config.yaml
arch: "caformer"
model: "self-supervised image encoder"
dataset: "patchworks of several textures"
train_examples: 36250
image_size: 32
crop_scale_min: 0.4
horizontal_flip: false
color_jitter: 0.6
method: "moco_v3"
norm: "layernorm"
norm_position: "pre"
activation: "gelu"
mlp_ratio: 4
head_dim: 64
fused_qkv: false
qk_norm: true
parallel_block: true
inner_norm: false
patch_size: [2, 2]
depths: [2, 4, 2]
widths: [64, 128, 256]
kernel_size: 5
projector_hidden: 512
projector_out: 128
projector_hidden_layers: 2
temperature: 0.1
target_momentum: 0.996
init: "torch_default"
residual_init: "none"
optimizer: "soap"
beta2: 0.95
lr: 0.0015
beta1: 0.95
shampoo_beta: 0.95
eps: 1e-08
precondition_frequency: 20
max_precond_dim: 1024
one_sided: false
adamw_lr_other_params: 0.0027
steps: 13600
batch_size: 256
epochs: 96.0
lr_schedule: "wsd_sqrt"
decay_fraction: 0.2
final_lr_fraction: 0.1
warmup_steps: 400
weight_decay: 0.05
adamw_weight_decay_other_params: 0.01
Rows from block 4, named by matrix and row number. Each number is 200 + 40 x the weight over the matrix's rms, rounded and kept within 0 to 999. All counts start at 0.
# pw2: token mixer project (model.blocks.4.mixer.pw2.weight, 128x256), inputs 86-171
pw2.42,157,182,201,238,256,167,152,150,183,212,203,243,195,201,287,192,209,221,245,193,230,157,273,193,177,212,205,203,155,206,192,213,179,188,188,189,263,164,244,196,193,243,132,124,210,251,190,197,190,228,185,131,223,229,171,168,249,226,184,242,172,196,213,180,306,236,175,186,227,239,206,215,212,189,265,226,205,153,160,232,182,170,100,184,187,183
pw2.43,154,193,176,160,218,204,164,187,235,250,231,264,188,155,211,191,235,201,206,200,216,202,228,186,180,214,188,184,180,221,238,169,201,283,209,187,206,147,241,234,190,219,196,167,225,171,167,212,193,221,267,214,262,275,241,161,171,225,208,106,253,171,182,242,210,240,223,90,153,108,262,170,207,214,204,252,133,206,192,270,159,158,147,198,239,206
pw2.44,211,245,131,193,210,162,204,142,173,204,212,163,226,232,204,267,194,239,197,203,128,247,197,164,179,179,163,207,174,183,208,177,193,168,208,180,261,169,186,174,189,199,229,158,179,219,213,180,211,159,207,138,253,153,200,162,250,149,174,228,168,216,269,276,246,243,189,151,203,166,186,273,139,193,216,150,131,232,194,182,202,206,167,211,283,247
pw2.45,190,225,240,259,258,223,178,160,201,221,184,180,258,193,221,228,224,233,148,217,191,221,233,148,166,186,243,235,225,208,180,188,191,201,190,216,229,171,149,224,280,184,191,169,200,189,197,233,178,169,214,210,145,283,189,232,147,89,200,216,182,199,245,177,184,234,209,188,214,247,200,261,212,197,162,187,244,165,194,282,152,220,187,145,167,249
pw2.46,218,170,224,245,192,162,240,201,132,146,261,124,249,131,207,227,183,211,203,171,202,169,178,272,150,168,177,195,190,148,218,198,215,224,217,185,192,251,165,158,143,192,237,241,206,244,227,205,210,179,149,189,168,217,168,139,264,144,218,270,167,170,137,212,198,173,187,131,225,284,192,148,166,159,225,187,244,190,189,219,197,207,215,206,347,200
pw2.47,182,200,127,206,200,193,222,182,188,178,228,226,190,216,260,207,189,256,187,208,211,210,176,133,242,139,231,176,154,181,223,184,213,196,122,155,133,184,248,215,235,206,284,167,177,208,211,150,177,253,195,190,160,236,225,163,218,184,230,188,177,205,251,262,207,225,177,202,219,227,199,210,234,187,225,181,237,187,177,215,157,177,194,146,156,261
pw2.48,185,199,254,198,162,199,174,171,199,181,266,248,140,196,254,152,194,200,218,152,168,197,212,224,216,186,125,101,170,241,262,157,244,218,239,213,214,171,187,255,141,241,219,146,162,178,165,207,207,172,135,241,194,260,183,190,237,154,213,138,121,206,204,220,239,166,245,290,229,238,188,116,194,225,191,245,185,229,257,193,171,133,130,229,277,189
pw2.49,222,265,225,311,208,145,196,211,253,251,151,236,162,170,111,174,278,143,184,215,229,225,198,203,170,235,192,239,132,230,195,151,205,227,155,201,153,199,227,159,128,163,238,201,242,165,161,211,134,170,169,139,198,194,210,237,211,277,204,218,129,135,207,202,203,200,206,210,222,163,226,257,176,221,236,207,166,207,226,207,169,246,176,166,217,198
pw2.50,152,218,209,207,182,159,211,157,174,184,256,163,260,182,225,234,282,210,151,215,197,192,239,169,247,212,212,198,171,184,200,194,192,165,172,200,201,171,180,234,192,227,179,169,176,220,251,264,210,186,178,211,227,264,216,213,225,167,201,228,226,167,154,236,169,175,204,200,128,154,209,260,169,190,231,235,224,228,166,186,147,212,269,252,150,227
pw2.51,227,168,226,279,177,211,188,136,259,175,204,213,195,211,156,204,157,234,173,159,188,205,135,165,226,200,227,186,214,185,224,223,163,200,215,243,134,225,203,181,181,164,202,245,244,240,176,189,220,143,220,219,234,117,203,156,177,189,220,224,177,179,187,196,234,230,211,181,192,206,229,191,284,194,142,229,211,136,236,187,165,245,244,168,228,196
pw2.52,273,222,247,287,141,284,174,252,202,244,213,222,162,157,250,188,193,269,168,187,308,194,179,191,195,197,256,286,169,172,234,192,170,204,225,223,203,236,205,186,207,209,130,218,212,168,246,252,149,186,249,222,257,221,251,201,183,200,144,193,198,241,232,177,146,170,211,225,196,171,280,261,192,244,140,186,186,168,181,239,238,263,222,129,230,257
pw2.53,230,209,219,238,169,176,220,157,248,214,223,209,248,186,231,136,135,208,171,231,170,187,191,167,216,190,233,227,229,197,226,204,209,188,167,125,266,238,185,256,217,209,223,166,204,197,233,229,224,231,172,254,219,191,209,176,167,193,228,208,205,180,283,276,221,239,182,144,135,168,203,254,207,284,176,242,212,194,170,200,154,175,206,132,294,200
pw2.54,246,228,153,152,264,232,199,242,235,208,184,151,256,261,183,260,153,194,195,224,148,133,191,193,213,180,249,280,194,206,228,130,252,150,190,205,232,270,215,141,192,162,201,199,103,238,196,216,191,172,173,209,106,234,214,165,165,141,220,123,264,166,181,274,239,216,199,244,184,228,252,177,214,76,125,227,196,192,231,138,132,197,262,183,178,145
pw2.55,223,240,253,231,218,249,252,154,192,213,261,186,217,199,84,189,214,265,160,169,160,184,241,234,232,163,199,139,218,176,265,228,180,162,255,197,165,191,218,165,189,218,268,220,154,235,256,195,178,179,195,188,220,167,233,186,189,145,237,150,152,172,206,246,190,145,168,155,186,149,277,208,188,204,166,267,233,180,197,253,207,199,234,139,150,154
pw2.56,215,268,244,162,262,214,219,165,252,171,193,268,229,245,201,153,191,221,180,198,257,195,248,274,195,150,198,196,167,209,256,248,124,179,212,196,183,213,120,165,244,188,166,233,129,191,152,212,196,236,193,248,271,269,244,256,192,128,205,134,159,173,153,202,243,189,204,140,261,216,201,271,194,253,225,260,166,248,125,145,208,165,222,247,195,214
pw2.57,251,253,158,160,133,171,209,163,207,199,215,171,175,239,273,204,196,211,231,228,225,213,241,237,233,224,213,155,234,215,247,202,231,195,198,239,227,248,171,198,223,233,214,222,197,184,199,180,159,245,198,207,185,144,253,194,164,198,169,177,168,238,161,215,246,142,221,274,143,201,284,248,221,167,137,203,190,159,264,329,194,187,262,214,130,215
pw2.58,170,238,270,250,252,229,217,244,204,155,222,173,246,174,100,171,191,216,190,225,192,219,245,250,176,163,268,178,291,155,145,174,254,233,234,201,183,225,189,111,244,181,193,226,201,198,208,219,179,172,183,160,201,217,200,194,190,236,246,220,265,233,149,210,237,192,240,239,188,202,130,203,174,178,292,231,141,208,186,172,267,278,177,195,232,196
pw2.59,173,159,219,132,151,158,223,182,226,213,92,250,270,173,139,199,147,155,223,170,135,191,239,269,205,136,203,232,137,202,241,177,210,166,132,203,256,229,242,153,201,183,270,224,186,116,231,168,148,191,225,248,167,199,221,183,167,271,214,157,198,219,236,239,170,197,131,215,222,114,178,248,190,263,207,248,270,104,229,198,281,236,198,194,164,123
pw2.60,237,202,194,185,229,192,180,241,208,166,197,120,169,185,295,224,227,170,135,251,118,172,233,197,167,194,215,233,302,224,246,215,190,189,120,158,142,157,168,267,232,158,183,269,188,242,187,255,142,216,243,100,207,198,185,197,190,151,247,231,211,215,126,183,222,193,157,170,247,196,150,263,203,192,116,262,225,191,154,176,134,185,297,174,210,155
pw2.61,194,185,231,234,142,242,196,227,280,142,171,183,268,233,256,231,199,223,249,217,253,200,236,245,129,255,183,205,273,249,245,255,234,288,167,194,234,195,225,184,135,217,177,145,196,199,222,217,167,212,276,217,206,264,138,211,215,228,174,276,264,215,198,130,259,269,190,211,244,225,269,219,175,150,235,235,152,191,235,228,233,95,153,190,212,207
pw2.62,166,260,215,213,251,222,191,144,167,204,89,214,233,185,180,195,248,263,226,162,340,225,195,171,113,173,255,266,193,136,155,166,222,155,216,293,215,212,211,172,167,168,244,283,252,237,161,240,153,149,178,183,250,176,130,156,211,245,183,177,202,248,259,228,129,149,182,269,218,215,245,201,192,172,239,233,93,172,264,282,221,173,126,251,239,246
pw2.63,224,167,231,240,278,204,197,240,192,261,177,222,228,207,241,191,253,216,117,231,188,219,180,217,272,180,278,210,175,210,183,211,212,179,158,258,228,159,170,197,248,202,189,248,198,202,122,155,183,253,194,183,263,197,214,255,164,236,114,202,215,260,216,257,249,269,214,251,260,224,193,236,179,269,191,178,159,182,201,188,218,209,213,243,207,263
pw2.64,185,124,242,179,180,175,186,252,191,219,187,144,225,250,161,176,172,169,219,164,208,192,169,181,141,212,178,186,212,248,211,207,117,207,139,202,148,201,198,165,196,193,182,221,168,212,255,151,264,179,148,245,165,174,274,182,145,178,143,154,202,165,233,246,204,176,192,197,219,213,206,184,175,208,204,280,246,201,206,153,214,267,225,263,235,227
pw2.65,200,104,155,221,135,253,192,251,189,155,193,227,176,96,224,151,163,253,137,271,213,161,207,298,237,228,172,156,255,219,175,211,232,230,220,235,211,154,240,189,134,153,213,210,266,237,234,218,234,240,217,138,236,223,157,222,194,106,227,220,148,152,231,150,207,166,173,256,282,185,152,191,164,199,193,162,188,190,209,245,129,269,233,208,157,142
pw2.66,205,247,182,220,177,224,236,197,221,151,234,156,315,189,222,163,200,172,94,200,138,193,196,212,237,161,233,263,202,187,219,175,197,178,229,150,169,150,246,221,230,175,267,204,192,249,198,237,188,146,221,139,166,247,173,217,188,145,120,200,154,149,216,162,262,232,232,194,151,149,218,258,237,312,237,183,227,220,158,193,162,170,130,209,189,180
pw2.67,220,207,225,193,230,227,230,206,189,227,233,266,232,197,154,202,223,155,161,194,138,230,178,197,179,256,237,214,140,220,255,266,146,226,232,226,203,200,230,168,207,160,201,157,175,211,242,203,205,211,151,163,249,194,262,212,185,185,202,204,270,139,187,165,99,203,200,229,156,189,204,186,204,155,198,261,228,208,265,206,229,171,199,254,153,254
pw2.68,207,180,190,222,168,164,227,229,153,196,175,204,253,154,157,239,265,237,246,166,188,182,231,225,193,154,205,131,123,193,243,197,202,218,227,161,227,250,250,130,115,210,119,209,286,233,215,153,244,214,174,178,255,216,195,259,157,172,203,160,299,147,198,184,222,158,134,212,212,242,234,105,165,203,180,123,235,212,206,193,214,247,211,180,129,206
pw2.69,184,173,175,162,224,235,200,212,173,174,232,258,134,259,223,191,200,174,217,176,158,236,234,188,261,241,155,283,255,211,196,210,177,176,241,201,194,189,190,157,238,208,264,232,175,239,167,169,211,194,133,250,213,251,157,184,181,178,238,174,167,226,212,116,284,221,170,248,137,161,169,178,183,99,117,265,170,206,203,183,183,174,263,240,163,241
pw2.70,139,206,222,278,220,201,249,197,254,163,139,161,228,210,118,135,245,209,233,158,215,203,173,124,222,152,203,252,155,143,214,229,130,275,227,195,201,225,193,171,92,223,257,166,221,217,210,193,220,164,120,160,244,197,198,197,144,206,169,202,176,196,226,162,275,180,115,174,163,203,159,170,176,142,223,268,143,193,211,171,225,175,156,210,135,187
pw2.71,161,111,242,185,197,217,169,206,246,179,187,286,237,268,168,165,224,240,209,165,209,203,167,223,215,176,154,214,239,219,228,208,230,257,231,175,203,230,165,215,174,270,201,212,249,197,164,159,196,191,167,260,153,168,190,222,185,267,208,218,157,191,263,198,180,221,179,198,233,261,196,213,186,291,130,155,269,242,172,261,265,224,199,213,278,267
pw2.72,228,136,217,142,164,211,210,188,243,231,221,114,139,173,223,194,174,135,166,211,235,214,220,223,176,202,84,260,283,223,280,236,171,182,179,228,180,219,212,178,248,187,174,220,186,240,237,172,266,192,265,123,242,271,160,169,248,228,247,175,163,176,214,229,150,200,261,196,158,225,138,242,224,208,229,255,166,185,204,207,184,220,188,199,159,179
pw2.73,212,198,284,172,199,196,197,240,123,191,188,197,215,115,147,174,198,156,187,208,160,178,250,259,189,196,277,204,168,159,192,135,228,252,144,201,194,236,228,193,238,214,191,141,207,251,163,130,210,202,205,171,117,177,136,176,187,183,255,240,238,217,183,184,146,206,179,243,205,254,163,212,151,262,238,147,122,199,187,177,206,200,112,174,177,130
pw2.74,259,194,232,173,154,239,225,175,192,175,202,127,189,250,165,206,190,164,234,183,183,195,121,173,222,219,192,175,282,172,231,164,199,233,167,208,207,257,201,129,245,208,168,228,182,229,225,251,242,163,188,180,210,199,197,119,203,199,175,223,177,208,223,173,225,148,261,176,196,170,206,251,155,197,238,197,114,167,219,201,222,179,168,227,176,215
pw2.75,230,246,187,218,256,145,170,230,208,213,280,185,249,252,239,163,178,232,215,224,177,204,215,226,196,207,229,260,289,204,197,167,154,163,219,209,156,286,178,150,210,156,118,211,166,195,204,145,195,289,319,287,219,238,200,269,188,154,238,140,170,187,198,252,175,173,252,223,179,212,114,172,239,120,241,233,265,191,159,214,233,112,194,171,157,222
pw2.76,213,138,193,191,210,143,159,195,135,243,192,128,211,206,172,251,155,158,148,214,241,174,214,128,215,167,250,183,186,179,252,211,212,145,154,228,144,206,154,158,272,173,192,210,187,197,173,195,96,140,232,166,182,185,282,172,219,161,215,138,192,253,274,214,178,198,247,165,156,223,241,205,228,127,191,257,263,226,240,273,140,241,224,256,182,167
pw2.77,253,128,159,147,308,250,213,256,220,105,260,270,102,225,211,198,95,196,223,234,241,225,249,241,178,206,233,233,184,231,200,301,210,190,192,184,188,197,200,225,154,232,245,206,129,186,184,198,211,240,183,278,163,181,147,248,200,194,245,145,203,172,280,200,273,243,172,222,223,149,151,158,155,264,244,197,229,206,168,195,211,195,178,141,156,215
pw2.78,215,209,230,279,155,196,210,149,212,195,187,212,289,201,162,202,200,276,175,193,183,198,182,230,235,188,198,174,162,166,191,152,187,237,210,171,273,198,226,164,215,192,235,169,150,273,203,186,228,203,179,149,193,227,252,223,191,233,184,177,190,110,171,250,219,191,179,179,230,284,253,173,220,91,128,164,249,188,209,139,254,123,212,235,184,245
pw2.79,186,196,163,220,287,147,238,309,156,232,125,216,281,172,137,195,123,230,182,185,179,244,268,245,145,244,193,155,193,176,223,190,196,216,174,148,192,225,202,110,196,215,198,174,183,239,211,171,193,155,217,159,157,204,260,197,196,173,197,239,222,258,184,208,217,164,174,184,197,194,166,212,197,168,197,164,209,194,252,154,121,204,251,185,165,170
pw2.80,248,232,210,159,218,166,225,150,183,199,202,219,134,216,192,221,171,193,226,211,159,228,268,155,278,160,130,184,185,183,187,209,281,187,176,244,203,215,221,191,210,243,206,225,258,239,185,185,221,140,77,171,261,239,171,166,201,215,184,257,217,227,206,126,209,80,214,213,218,143,109,271,218,164,193,226,177,189,205,180,196,106,143,241,171,163
pw2.81,131,152,162,187,177,141,190,182,183,198,223,236,172,296,183,192,169,236,126,179,167,206,223,199,202,159,200,166,194,223,191,204,210,187,119,208,122,201,195,163,235,211,265,126,133,182,149,144,205,213,140,134,185,204,177,211,193,177,118,230,162,174,140,155,295,261,198,261,181,221,145,240,200,288,229,267,306,129,247,203,164,73,161,183,73,205
pw2.82,186,152,255,165,174,193,208,249,207,235,155,197,267,181,243,279,256,198,165,194,228,208,171,248,286,212,193,154,224,219,160,112,231,215,226,218,183,231,182,191,225,124,171,207,202,163,227,241,191,168,230,178,269,159,130,192,204,218,230,243,218,185,225,222,132,225,207,237,186,152,181,223,159,215,154,170,211,140,237,220,259,209,215,246,208,277
pw2.83,203,269,120,178,205,160,197,150,184,182,187,123,212,174,166,176,178,222,171,273,162,242,236,152,261,218,214,194,177,267,229,181,232,201,174,174,270,131,144,166,206,165,280,193,114,159,201,261,162,236,205,206,134,315,238,267,252,224,187,145,163,135,257,230,246,317,261,236,237,230,245,294,213,292,163,160,188,179,179,228,139,261,190,227,220,173
pw2.84,247,156,201,204,194,181,221,158,104,229,197,200,258,163,217,202,207,169,202,217,331,203,149,241,193,216,225,222,236,211,227,188,174,218,185,207,213,273,234,161,220,210,175,312,231,264,194,147,183,250,191,216,176,154,164,244,214,232,273,205,206,242,145,91,198,194,210,219,205,160,161,189,246,144,152,161,140,238,140,170,224,256,182,159,224,229
pw2.85,260,210,153,209,161,214,185,216,202,155,160,178,221,165,142,213,183,222,244,192,172,209,263,179,284,134,144,164,236,170,155,220,249,199,198,153,216,225,177,177,193,167,147,231,200,192,166,170,184,174,209,182,236,240,186,174,150,187,193,226,146,157,241,280,158,198,222,170,201,225,186,231,200,204,197,242,254,219,122,157,197,234,257,120,209,260
pw2.86,219,250,172,214,281,182,197,175,203,179,130,217,196,290,257,292,160,152,201,229,275,218,207,175,136,227,224,215,225,188,177,236,207,144,154,211,180,185,211,230,230,186,213,165,170,185,244,247,149,198,215,202,183,204,205,184,180,214,204,173,212,221,82,167,183,203,202,224,224,230,206,234,236,146,153,299,206,189,234,263,221,149,164,193,151,192
pw2.87,230,182,171,271,164,192,201,165,183,200,224,182,186,206,239,180,203,239,198,232,161,213,230,221,207,222,205,155,169,166,155,231,266,218,88,186,188,141,231,179,264,172,179,232,136,261,196,183,248,223,182,172,142,250,205,249,179,137,142,177,216,306,182,371,187,202,190,213,164,210,292,211,204,184,121,242,180,236,98,226,179,197,286,120,190,205
pw2.88,128,220,174,258,210,283,185,217,227,201,180,160,212,160,226,134,139,216,148,216,206,199,230,265,212,195,212,164,202,142,238,183,195,234,261,228,176,212,240,192,188,249,150,208,223,198,154,153,193,155,197,153,218,155,235,195,190,223,206,266,203,175,150,121,195,205,260,248,166,172,216,169,115,189,278,174,232,235,151,168,262,294,136,198,183,245
pw2.89,165,125,131,245,155,215,194,217,173,177,237,248,149,190,222,179,248,246,182,201,195,181,129,181,229,212,143,194,212,207,164,188,181,282,218,227,255,199,264,196,172,259,176,180,245,125,242,149,283,170,193,220,273,79,208,246,210,223,151,308,158,222,162,171,149,227,140,241,235,290,192,173,133,242,170,227,253,190,207,258,235,219,249,239,240,156
pw2.90,217,239,152,321,132,264,174,274,234,223,235,212,237,160,175,213,233,211,206,256,136,213,227,143,225,196,186,232,225,157,184,156,193,229,184,180,192,259,233,176,234,118,175,152,181,191,132,241,214,202,231,184,148,250,220,260,179,222,219,214,214,191,137,246,184,197,210,204,233,192,196,244,173,152,231,215,175,205,176,226,218,184,209,181,217,226
pw2.91,143,189,220,139,291,255,190,207,170,170,251,176,251,159,212,136,189,124,184,226,149,175,174,196,158,113,318,201,252,212,177,159,255,140,181,194,222,190,201,203,211,175,240,223,141,252,156,174,115,161,161,163,227,244,216,214,173,123,211,115,147,171,189,246,227,236,173,206,227,194,250,267,197,161,241,161,231,180,154,233,273,230,188,181,218,226
pw2.92,182,110,291,256,214,188,141,161,179,196,170,222,211,212,186,210,215,178,263,225,218,206,146,176,201,214,277,141,188,194,145,138,224,196,203,249,270,232,276,145,175,205,163,260,183,211,222,219,168,157,188,269,236,221,207,176,258,259,167,140,151,222,265,133,192,191,227,198,151,217,202,121,252,144,117,185,150,210,265,200,206,205,271,230,150,200
pw2.93,259,218,239,236,237,193,179,159,177,209,238,267,216,241,183,183,214,215,149,202,204,190,236,249,191,188,175,169,222,181,167,195,185,212,227,210,173,265,188,113,137,124,174,232,256,208,180,166,160,198,193,176,298,204,221,214,190,242,207,250,217,218,220,120,192,146,138,201,272,129,201,208,167,258,260,126,257,202,131,233,287,257,164,202,270,246
pw2.94,236,262,220,189,242,210,203,206,195,209,245,267,149,197,203,203,229,175,119,225,208,212,205,224,192,236,250,194,247,228,292,228,150,204,234,185,181,200,221,205,223,200,279,320,186,235,205,178,138,175,135,217,241,229,170,111,258,159,254,231,179,162,207,180,268,251,179,214,217,167,222,189,210,262,176,217,204,186,208,168,180,223,178,189,191,196
pw2.95,173,227,155,236,230,189,167,181,241,210,249,219,211,181,247,211,190,224,144,218,198,196,225,183,152,242,223,185,258,218,241,217,157,220,259,213,168,179,174,284,238,195,176,248,161,228,110,226,130,246,251,178,268,190,173,242,195,197,226,171,258,213,253,203,196,226,186,239,201,176,217,246,205,167,171,180,203,168,203,188,238,166,161,213,166,238
pw2.96,179,206,205,207,209,198,207,206,185,207,216,191,167,185,94,188,186,209,153,259,132,226,233,165,219,182,184,256,190,239,229,196,181,190,146,226,202,170,157,145,276,242,196,248,184,141,240,197,222,226,172,141,149,175,193,190,185,210,175,247,164,193,204,228,250,268,160,181,252,191,217,227,184,260,229,212,201,146,230,174,215,258,211,223,315,178
pw2.97,171,207,201,187,161,157,210,168,230,195,246,327,173,184,261,213,137,184,201,178,141,162,165,168,255,225,139,256,198,215,204,172,143,214,131,228,202,141,120,277,138,189,178,165,250,239,164,271,229,190,153,184,237,228,141,198,166,225,201,262,192,170,94,242,209,90,136,176,165,202,151,216,237,139,182,270,120,153,198,183,166,201,185,256,163,193
pw2.98,161,196,178,214,165,253,191,169,199,266,263,214,258,222,278,208,163,209,195,213,201,126,254,166,198,274,256,255,144,177,213,276,156,164,163,247,215,216,239,198,210,210,162,211,214,170,242,157,205,176,216,213,114,154,163,132,162,256,207,103,199,222,243,243,169,123,106,140,150,201,201,204,250,265,132,177,234,274,173,180,225,188,173,221,195,167
pw2.99,191,141,66,196,234,196,187,165,203,244,252,180,222,143,197,233,198,200,245,181,218,211,118,206,147,197,239,136,246,229,172,186,182,316,231,187,194,203,306,220,189,217,160,162,160,270,261,146,176,207,256,282,300,150,240,188,266,190,223,300,181,136,206,121,172,188,188,253,184,165,176,141,192,186,182,144,208,184,185,212,172,234,273,221,242,260
pw2.100,232,198,249,175,198,148,152,174,179,213,203,208,243,196,237,197,166,183,178,199,190,186,214,290,197,139,148,231,175,204,186,192,243,254,209,181,124,240,222,239,156,198,201,241,199,148,244,161,250,125,236,175,287,249,209,124,209,246,251,221,203,216,155,172,212,191,207,164,247,197,164,244,198,202,218,212,217,229,161,222,166,129,177,224,158,207
pw2.101,200,176,222,232,226,183,160,200,203,209,167,197,182,146,147,187,186,155,166,211,220,181,226,154,285,183,215,235,237,174,161,262,184,226,144,207,142,227,233,139,161,258,199,251,221,194,157,148,178,203,119,224,253,187,198,229,171,153,192,250,213,157,195,199,189,254,160,196,262,186,245,221,139,205,181,110,193,233,192,186,249,265,174,193,252,236
pw2.102,214,219,233,177,141,206,195,182,234,299,177,199,244,169,177,208,198,208,271,179,264,181,177,239,230,203,195,198,121,190,178,126,189,254,220,219,219,117,260,181,190,152,232,216,245,168,293,189,204,163,152,316,240,220,266,178,266,267,156,224,207,126,205,176,159,190,231,229,152,202,245,210,175,179,187,157,181,173,264,165,238,217,222,197,193,189
pw2.103,173,195,243,204,169,160,226,233,246,137,137,203,176,191,185,179,207,235,178,157,324,198,201,204,174,174,166,270,228,226,170,185,242,178,263,221,235,194,215,209,149,176,206,198,218,193,206,207,186,164,172,238,180,197,185,177,205,255,155,173,234,196,221,183,246,195,202,167,144,203,196,124,198,212,198,170,135,149,158,199,176,188,241,201,234,220
pw2.104,223,147,220,226,156,223,213,248,158,154,244,211,190,238,207,211,144,209,269,245,204,177,64,175,164,184,176,177,133,188,168,76,188,212,239,189,180,161,244,214,176,235,193,199,223,221,132,278,174,175,190,251,199,143,250,214,334,249,177,263,218,241,253,150,156,196,152,190,199,263,138,174,220,144,166,221,200,238,240,151,276,289,159,143,260,247
pw2.105,197,223,266,189,313,245,196,166,201,222,254,223,181,155,170,199,154,193,200,225,176,192,201,196,156,255,263,267,192,198,230,214,188,175,171,219,176,210,263,191,217,227,193,220,277,231,188,167,188,226,154,207,136,194,186,244,194,156,164,88,261,133,212,201,283,213,255,253,168,263,231,220,175,242,218,201,218,215,244,232,206,211,160,253,238,200
pw2.106,235,252,276,186,216,157,174,178,190,200,149,221,180,226,239,163,260,200,244,249,197,187,254,233,235,240,98,169,187,261,217,200,221,209,184,256,180,200,165,204,163,226,215,138,176,225,189,156,212,259,177,117,225,235,107,199,199,249,254,208,183,274,251,177,216,195,208,238,190,187,210,253,235,194,123,223,136,215,218,187,171,169,191,259,212,222
pw2.107,211,115,161,217,176,159,173,233,157,173,230,216,182,167,268,211,216,160,177,267,267,163,219,185,135,204,171,153,213,284,182,199,200,187,192,190,177,191,278,260,210,234,247,271,205,227,217,184,215,273,205,158,219,260,242,203,189,257,212,240,135,146,134,194,256,215,243,225,253,178,126,165,223,198,221,197,191,162,203,137,237,245,188,130,189,267
pw2.108,179,140,162,214,241,160,191,248,209,204,197,190,188,281,218,206,207,253,227,225,219,204,193,157,174,181,155,176,203,165,200,215,146,220,181,185,225,180,166,170,206,250,226,188,156,171,195,198,171,242,172,145,220,172,172,249,148,165,219,140,190,239,246,137,261,155,245,197,259,264,195,227,208,160,241,231,213,171,195,197,129,157,195,158,151,239
pw2.109,199,178,191,203,223,156,207,214,233,178,158,167,173,169,201,271,238,216,231,251,227,221,221,178,160,285,276,246,226,191,219,226,206,222,179,257,240,169,302,215,169,164,222,150,235,120,166,199,232,201,265,193,187,201,244,192,208,255,207,243,147,222,170,180,190,224,145,152,230,204,192,135,206,221,214,218,271,202,245,152,192,176,188,197,208,283
pw2.110,256,240,114,173,246,204,184,287,194,206,201,184,209,243,163,154,180,205,224,170,131,194,183,246,244,182,238,223,220,225,222,273,163,135,183,134,210,193,120,178,174,163,184,236,125,207,157,196,220,200,262,201,211,212,255,227,188,236,202,118,238,163,214,308,249,289,160,190,170,234,237,224,183,214,155,237,140,119,100,274,177,179,248,195,240,207
pw2.111,193,175,149,243,100,223,181,289,213,187,250,206,219,166,282,143,228,210,268,237,115,204,160,188,148,269,167,187,176,222,229,208,153,191,250,199,235,211,178,147,171,216,220,179,182,173,269,220,252,199,178,253,255,189,176,220,177,224,198,216,182,214,187,224,252,165,182,272,189,175,213,167,219,163,238,185,152,232,205,202,236,111,154,187,153,209
pw2.112,170,128,170,124,158,250,229,122,217,212,156,132,138,249,192,200,197,203,306,248,186,271,170,184,164,166,203,227,217,153,184,191,212,230,204,170,247,137,333,168,148,175,257,190,156,186,183,143,295,244,121,218,208,185,214,192,211,259,200,256,147,197,155,165,183,249,226,199,174,191,270,175,165,207,188,200,260,146,137,209,184,219,254,149,148,220
pw2.113,232,210,183,248,238,215,177,105,260,230,226,219,200,177,193,157,276,182,201,196,191,217,257,206,197,219,270,183,169,179,156,181,180,164,152,207,117,208,193,195,224,244,171,236,230,237,191,205,207,306,160,298,155,213,214,181,215,163,202,172,151,181,176,226,208,265,177,293,175,175,175,226,229,208,212,227,215,174,206,163,199,223,196,211,172,220
pw2.114,206,247,289,209,227,198,203,186,215,195,126,133,184,261,111,181,239,192,161,195,124,202,217,155,238,146,251,200,223,170,275,258,267,167,202,190,178,232,149,142,249,161,207,209,190,160,259,191,179,173,197,177,260,237,195,200,212,181,233,184,202,152,188,167,183,236,201,161,208,140,210,249,147,222,215,166,184,184,173,240,196,217,217,146,155,197
pw2.115,172,193,157,216,219,196,212,239,216,187,225,129,128,162,203,228,200,201,241,229,208,222,205,165,232,225,189,131,228,169,157,251,151,233,217,201,137,147,209,185,134,183,248,225,148,249,90,277,179,280,97,182,176,212,111,197,219,247,196,160,163,136,130,205,274,174,186,195,174,300,204,138,263,240,253,236,157,201,239,192,179,192,216,220,175,153
pw2.116,150,155,276,161,207,167,229,187,179,212,240,205,199,177,215,241,218,203,226,231,206,184,186,211,208,215,258,188,173,166,196,197,204,230,220,202,192,171,200,158,152,289,148,187,198,193,213,183,142,166,177,241,224,188,226,204,235,251,147,208,226,168,119,169,291,172,202,242,231,257,157,126,198,109,191,208,143,208,217,171,224,197,177,223,201,135
pw2.117,177,296,185,254,217,219,181,147,188,198,178,166,190,222,175,247,210,200,191,186,126,200,166,218,202,216,219,196,120,209,231,231,156,171,223,229,124,238,180,231,198,157,216,181,226,171,206,226,94,201,131,132,202,145,183,227,192,224,161,235,184,233,129,176,129,191,206,237,115,199,222,266,207,100,160,262,160,173,227,220,198,194,223,221,211,196
pw2.118,150,230,271,192,187,212,226,215,164,191,120,208,253,131,176,181,210,217,234,132,229,187,182,303,167,174,183,208,151,170,180,186,275,228,251,235,194,149,248,209,155,252,207,203,201,240,256,215,278,174,150,177,153,214,182,208,114,123,216,174,132,215,210,193,215,206,235,254,154,262,243,211,210,155,199,192,239,203,182,220,234,217,237,180,169,250
pw2.119,182,157,237,188,223,143,203,121,256,282,228,228,175,226,232,221,194,245,242,189,226,187,200,197,156,152,140,210,190,199,163,178,250,232,130,167,158,192,156,194,199,201,183,174,147,182,95,144,244,201,172,171,239,206,161,193,147,224,220,169,178,248,153,220,270,222,162,220,148,192,211,196,229,238,235,256,118,188,163,144,197,197,183,205,204,163